From a checkpoint of a small masked image model.
Training: adamw at rate 0.0029, 15500 steps.
Rows from block 2 of the encoder, named by matrix and row number. Rows with one number belong to one neuron. Each number is 200 + 20 x the weight over its row's rms, rounded and kept within 0 to 999. All counts start at 0. After the name is the row's rms in percent of the matrix's.
# fc1: MLP up (encoder.blocks.2.mlp.fc1.weight, 384x128), inputs 0-127
# fc2: MLP down (encoder.blocks.2.mlp.fc2.weight, 128x384, transposed), outputs 0-127
fc1.171,099,201,195,218,187,209,163,271,188,196,203,204,192,179,192,201,194,220,187,204,199,228,196,219,152,192,188,216,200,236,171,217,189,160,211,195,179,173,180,187,205,206,174,237,174,218,199,232,231,202,198,195,204,223,200,204,223,171,188,155,207,172,190,185,190,208,195,183,220,210,193,219,173,181,211,210,209,201,207,209,242,208,186,223,181,190,181,204,257,153,185,196,188,192,206,205,166,213,179,207,195,208,186,182,220,238,205,201,202,197,214,201,207,165,194,215,197,184,208,204,202,163,201,165,189,168,200,197,202
fc1.172,115,207,243,189,206,227,194,190,187,198,187,234,229,191,178,200,217,191,197,217,178,180,202,224,154,218,192,243,222,214,205,199,197,172,199,171,218,194,191,198,211,217,209,187,204,192,210,193,177,179,221,196,138,248,210,196,211,197,210,204,146,195,217,172,185,204,200,157,181,223,207,199,206,187,216,219,203,222,208,235,196,198,194,169,211,211,192,198,167,181,222,159,183,198,191,209,218,212,165,189,233,183,182,215,217,168,213,207,188,221,168,180,200,220,201,215,203,213,193,220,164,215,198,209,195,162,202,206,223
fc1.173,109,221,219,214,236,174,193,213,200,226,192,186,176,211,200,200,190,206,221,198,185,179,185,212,217,191,248,190,177,170,176,202,178,169,181,172,211,211,220,189,178,189,189,195,209,207,209,247,194,192,223,206,210,222,278,234,201,193,197,184,194,204,207,189,184,214,206,186,220,176,181,238,206,212,181,185,175,206,208,209,220,179,223,224,177,190,201,175,192,164,170,204,181,210,225,167,209,161,217,222,158,186,210,196,177,198,196,218,236,189,218,203,228,194,228,200,201,194,186,212,226,192,196,190,210,203,195,216,163
fc1.174,018,181,221,245,179,194,197,212,206,179,247,205,202,224,208,195,215,219,173,164,194,197,180,207,212,226,232,204,225,208,196,189,208,215,211,191,194,180,203,206,205,190,198,223,192,171,179,214,182,196,212,212,202,199,192,203,175,263,187,205,164,221,222,215,194,195,197,207,247,147,216,199,163,176,207,221,240,195,182,184,187,212,178,210,199,216,194,177,211,163,208,200,171,193,157,192,213,223,191,188,214,197,153,205,197,186,194,186,226,189,227,199,175,201,185,208,221,184,155,205,179,184,205,215,209,189,225,208,203
fc1.175,118,200,236,203,212,200,187,200,203,160,172,183,224,190,220,168,183,187,213,190,208,191,197,215,181,208,178,191,176,210,178,222,219,207,188,178,211,229,250,186,211,207,183,193,192,243,195,208,191,181,247,214,226,195,225,200,217,227,196,188,194,204,192,182,185,230,171,184,193,219,247,218,216,198,218,211,212,199,200,191,208,181,236,202,189,203,212,181,196,175,182,199,184,181,209,188,171,207,215,175,229,229,211,210,229,204,164,179,186,207,190,208,226,199,198,157,237,201,208,167,176,210,221,155,214,190,241,175,188
fc1.177,127,240,206,181,202,210,192,200,201,202,200,166,222,194,229,189,162,181,140,183,209,182,218,208,210,198,223,181,217,245,190,225,191,213,223,215,230,210,189,188,166,186,202,205,196,235,197,199,189,208,215,182,203,211,203,217,233,216,190,184,169,173,189,213,177,174,165,172,219,226,181,198,195,201,215,166,239,206,169,221,181,183,246,169,178,224,188,206,193,210,213,214,189,175,222,205,239,204,213,199,196,207,215,194,184,193,208,200,183,239,204,187,178,214,184,199,200,208,245,181,197,209,209,177,225,197,226,215,182
fc1.178,118,258,211,193,204,195,175,185,186,226,239,221,173,191,178,205,207,178,212,137,232,216,206,195,204,220,230,201,184,216,166,168,186,187,213,179,216,186,191,228,203,214,202,202,198,174,199,209,198,190,203,210,150,197,234,207,222,217,177,196,213,220,219,202,185,192,209,201,206,171,194,210,185,178,228,203,179,200,202,204,174,188,205,191,154,201,174,187,197,195,218,184,200,193,179,250,231,176,207,242,219,206,178,146,222,201,196,224,221,217,192,193,207,203,207,217,194,169,186,207,218,193,212,220,197,186,205,197,180
fc1.179,119,274,201,206,183,211,198,212,211,219,147,197,197,226,202,209,207,200,184,184,202,199,222,215,196,199,213,220,180,252,203,218,203,206,195,198,218,216,189,234,194,204,183,210,204,201,177,163,184,165,201,209,166,184,211,160,194,196,177,195,209,187,224,199,185,216,186,184,202,192,237,224,185,208,190,174,228,187,178,202,173,209,191,191,217,227,168,175,205,195,177,203,171,188,169,180,220,202,202,208,191,216,220,182,156,194,204,237,223,242,210,180,195,226,219,194,173,212,186,222,190,221,196,209,203,186,231,231,206
fc1.182,115,239,240,191,231,173,206,194,192,191,195,234,193,200,206,202,192,224,210,222,202,180,192,230,189,213,200,209,185,192,162,193,194,156,208,161,230,220,193,206,178,216,193,203,205,215,217,204,167,197,224,214,184,198,211,205,205,208,211,191,186,194,199,168,175,188,187,172,198,183,200,209,178,197,250,199,219,214,195,246,211,191,197,232,193,164,194,169,202,189,169,162,178,202,210,134,177,199,199,191,214,225,240,184,193,201,205,211,225,175,200,203,231,187,203,185,204,198,202,250,211,222,185,195,172,196,216,219,213
fc1.183,115,214,211,236,198,206,200,153,224,211,207,189,231,190,184,168,228,223,205,203,179,190,220,215,178,202,226,203,228,203,177,216,205,216,201,188,215,195,204,202,200,207,178,206,196,241,181,198,116,186,214,192,184,192,222,221,206,192,205,192,237,184,208,173,194,170,177,226,209,166,213,209,213,191,164,194,241,202,184,198,189,188,215,182,179,221,188,209,163,188,238,185,177,198,200,232,212,173,222,207,213,188,179,204,208,200,207,205,172,198,191,188,211,221,199,213,205,195,181,199,198,177,264,176,224,207,214,202,209
fc1.184,104,214,222,205,207,170,181,248,218,206,181,232,222,222,203,238,194,181,160,207,182,215,180,221,215,179,204,203,197,232,205,201,198,198,204,202,184,189,197,206,195,214,150,216,165,209,205,205,224,178,191,201,189,190,191,200,233,171,178,213,211,243,191,191,203,206,175,187,177,186,192,238,193,231,208,226,183,222,186,192,204,221,208,217,234,195,170,188,203,206,197,176,167,146,201,213,220,216,193,232,204,234,190,198,194,203,158,198,222,207,192,229,181,157,212,187,193,181,198,219,181,187,188,164,206,165,206,191,185
fc1.185,116,228,212,181,228,194,190,223,177,191,215,191,194,198,198,233,217,186,195,212,209,199,206,236,186,193,217,183,204,209,206,196,183,170,179,168,210,214,186,185,228,199,174,196,203,158,183,173,196,192,222,192,178,232,189,227,218,209,213,179,186,192,216,211,170,226,206,190,218,190,201,213,229,215,253,177,185,180,166,226,179,193,197,227,191,160,170,176,203,182,205,205,193,195,195,206,163,186,197,226,157,244,171,210,231,190,194,196,231,226,190,215,224,245,191,222,233,205,208,183,199,209,193,200,186,173,197,200,166
fc1.186,122,226,194,233,190,220,183,183,214,235,197,182,186,216,242,216,186,202,191,153,188,202,222,194,207,180,233,191,181,247,197,222,167,216,212,207,190,193,191,203,195,215,189,234,205,206,177,175,211,203,205,175,180,209,198,174,211,214,168,183,218,196,262,197,181,209,193,181,203,206,210,199,189,187,193,194,212,193,169,206,176,199,211,214,195,193,201,224,194,222,191,202,148,172,176,215,205,221,191,206,199,176,242,206,152,204,207,230,207,217,170,202,174,227,183,221,174,206,197,217,224,213,227,182,170,187,213,235,199
fc2.171,117,206,219,202,195,199,196,256,206,186,216,201,243,208,195,190,188,181,184,231,218,201,195,211,203,207,185,175,179,207,181,215,210,190,182,202,174,205,171,216,217,218,189,214,195,217,198,182,243,205,191,188,198,152,211,215,181,168,205,218,243,184,186,169,173,194,193,199,206,152,201,208,192,175,200,223,211,181,174,200,205,226,226,202,204,203,216,196,259,219,172,227,197,212,218,227,226,203,221,172,200,214,200,191,199,234,160,206,208,200,187,201,184,182,181,212,173,216,223,198,205,219,164,180,176,208,170,207,244
fc2.172,117,211,188,230,168,195,196,210,191,194,209,191,196,219,199,218,201,227,214,227,229,193,206,200,186,201,249,188,162,169,222,235,206,235,192,189,196,212,227,209,222,160,192,211,214,159,211,196,206,189,202,191,223,212,191,159,210,211,228,195,185,193,213,175,179,203,204,202,171,195,212,181,162,196,185,179,175,198,203,230,243,180,194,218,225,218,215,191,180,228,217,188,222,216,194,162,202,185,204,209,215,215,174,179,185,151,221,203,191,232,198,204,182,214,203,199,196,164,177,192,214,210,197,243,220,159,215,201,176
fc2.173,105,190,227,191,218,234,198,198,169,168,216,229,196,207,194,202,249,218,175,199,223,212,200,198,206,174,209,201,215,200,201,200,219,219,207,213,211,167,193,209,198,212,213,183,200,212,202,175,194,188,200,209,200,208,195,222,171,205,203,195,181,192,206,223,203,168,205,208,203,231,199,211,165,196,200,210,210,237,184,182,179,180,196,168,231,203,183,196,204,229,220,177,162,197,194,227,159,215,180,209,235,167,201,225,194,196,206,187,191,192,207,273,155,209,199,208,190,182,189,183,131,170,217,189,210,199,193,173,220
fc2.174,011,243,190,191,194,194,188,199,231,241,161,196,190,155,200,207,239,207,189,236,191,193,217,170,207,221,224,170,177,195,190,205,223,159,202,194,240,203,227,221,184,197,195,178,181,203,205,169,165,187,219,163,218,205,178,164,208,196,197,200,206,176,226,200,195,258,197,201,182,187,224,194,205,235,197,206,174,217,238,218,180,181,180,195,209,201,184,219,211,232,194,198,231,183,204,183,202,189,213,189,181,191,202,189,225,187,223,208,222,211,215,206,198,194,217,186,202,225,193,202,214,161,187,215,207,177,228,186,223
fc2.175,116,196,198,216,215,200,203,211,208,212,197,246,171,189,231,207,145,193,227,238,215,204,214,201,199,214,205,184,158,151,202,155,212,197,200,197,180,197,201,200,178,198,208,242,220,205,190,185,206,190,184,226,206,240,216,195,204,155,210,195,216,223,191,181,187,224,231,204,179,197,228,213,188,238,203,185,191,203,160,208,189,223,195,172,179,185,189,198,186,234,191,184,187,182,186,219,194,222,191,197,221,159,243,194,203,176,205,166,222,223,178,224,190,185,195,195,201,228,196,236,234,200,203,202,198,202,184,199,202
fc2.177,121,229,191,200,168,229,183,191,207,195,218,207,197,225,200,178,184,173,218,204,196,228,202,193,220,192,233,168,159,188,202,195,185,192,202,206,193,209,153,234,153,181,201,245,188,195,188,192,184,211,223,183,185,197,193,181,210,163,165,197,221,188,164,189,181,194,203,174,209,232,245,190,216,180,186,214,225,252,196,185,211,213,215,178,193,182,213,180,202,208,220,165,227,183,220,189,186,215,199,222,223,166,183,193,175,187,225,218,219,221,212,208,218,212,182,196,203,170,218,219,224,223,193,213,224,202,184,213,195
fc2.178,117,183,185,206,176,207,185,180,178,186,207,201,224,183,168,177,183,208,194,173,173,145,202,183,189,242,203,211,203,213,199,203,203,169,239,270,166,186,219,205,221,184,209,195,204,212,173,198,206,186,198,183,227,197,222,203,223,165,208,172,213,189,196,183,200,210,183,176,195,213,209,196,220,212,205,200,208,199,206,209,225,195,191,228,164,223,220,189,209,177,236,203,193,189,187,252,202,215,180,219,202,140,229,181,219,203,208,186,205,220,226,222,203,211,200,203,202,201,205,181,214,220,199,203,169,181,183,238,200
fc2.179,112,200,199,185,210,236,212,186,254,187,157,199,195,214,200,233,169,217,209,238,218,206,206,207,221,231,197,175,181,200,200,209,169,185,187,189,183,182,199,206,166,206,198,262,206,181,205,215,183,185,191,189,227,207,183,180,187,247,195,200,214,207,205,204,192,180,223,210,166,204,209,225,215,231,169,214,195,223,223,201,169,227,186,174,181,193,188,204,194,236,213,198,171,205,217,182,184,193,169,182,216,210,207,212,174,186,174,202,185,190,225,210,242,237,194,212,173,240,215,204,206,179,180,205,207,198,211,195,181
fc2.182,109,183,191,223,189,200,215,186,168,197,228,186,222,270,203,205,196,219,182,174,232,192,219,214,175,204,193,203,228,201,194,187,214,190,245,211,197,164,201,174,203,221,225,236,222,167,189,203,182,220,185,189,203,186,238,204,192,217,221,193,189,204,241,181,202,157,232,233,199,189,187,201,222,178,179,200,213,227,189,188,195,201,207,175,212,194,200,212,207,194,181,181,247,208,173,241,179,210,170,202,176,171,187,197,181,205,228,203,186,200,192,186,162,196,198,227,190,181,168,185,201,187,209,205,194,234,201,201,195
fc2.183,114,195,246,178,169,220,212,188,161,175,209,207,211,194,204,204,212,215,214,227,202,191,184,203,190,199,223,229,176,206,177,196,175,192,202,202,201,188,185,208,214,192,202,194,229,181,191,218,189,197,237,179,214,160,185,211,188,202,217,190,190,167,202,201,165,178,212,221,209,225,215,169,226,136,184,195,182,227,216,237,191,191,219,210,228,187,235,181,184,212,167,218,184,203,196,206,166,201,215,167,172,193,213,207,199,185,219,229,214,209,166,183,184,234,204,206,190,229,235,199,219,204,218,201,178,202,232,219,167
fc2.184,109,188,197,240,201,166,193,204,163,224,208,183,193,244,225,143,229,163,208,207,181,201,192,184,203,217,203,165,202,181,208,246,216,199,187,218,185,191,199,194,234,228,191,209,190,224,238,179,191,204,179,195,219,196,186,186,206,198,196,223,186,204,205,194,202,211,162,195,191,191,181,195,209,239,187,226,174,174,193,205,196,219,191,226,190,220,220,203,163,180,175,202,225,200,209,196,234,189,179,190,231,172,240,168,183,186,222,237,194,177,225,185,213,188,176,226,207,200,212,170,201,217,178,198,200,190,196,222,205
fc2.185,121,180,173,220,198,191,208,212,200,195,210,177,212,201,222,198,200,224,196,232,207,183,203,213,189,245,213,206,145,181,205,189,216,214,197,222,193,191,209,211,205,192,180,252,186,201,167,196,188,250,213,178,210,164,189,195,218,215,211,180,231,210,162,213,174,204,195,183,209,193,198,211,220,175,207,208,174,213,200,194,202,200,196,203,242,184,201,203,202,222,232,204,168,193,228,194,161,203,202,217,152,223,250,226,190,179,203,220,227,170,193,176,196,209,210,187,208,151,198,164,193,208,181,204,210,216,227,193,217
fc2.186,113,232,227,164,193,203,206,191,215,218,161,211,219,172,167,186,161,179,236,216,214,183,221,186,216,213,208,182,191,179,211,192,202,172,238,175,174,197,239,229,210,194,213,227,214,178,202,246,205,213,186,209,209,193,238,190,197,227,187,218,212,186,159,158,186,201,206,206,195,218,228,207,199,189,187,198,194,220,222,211,177,236,203,177,188,229,214,178,196,210,189,193,171,220,208,184,185,188,211,204,196,186,224,198,202,197,195,213,203,180,188,193,234,207,155,156,182,200,236,195,201,199,210,176,208,222,175,199,169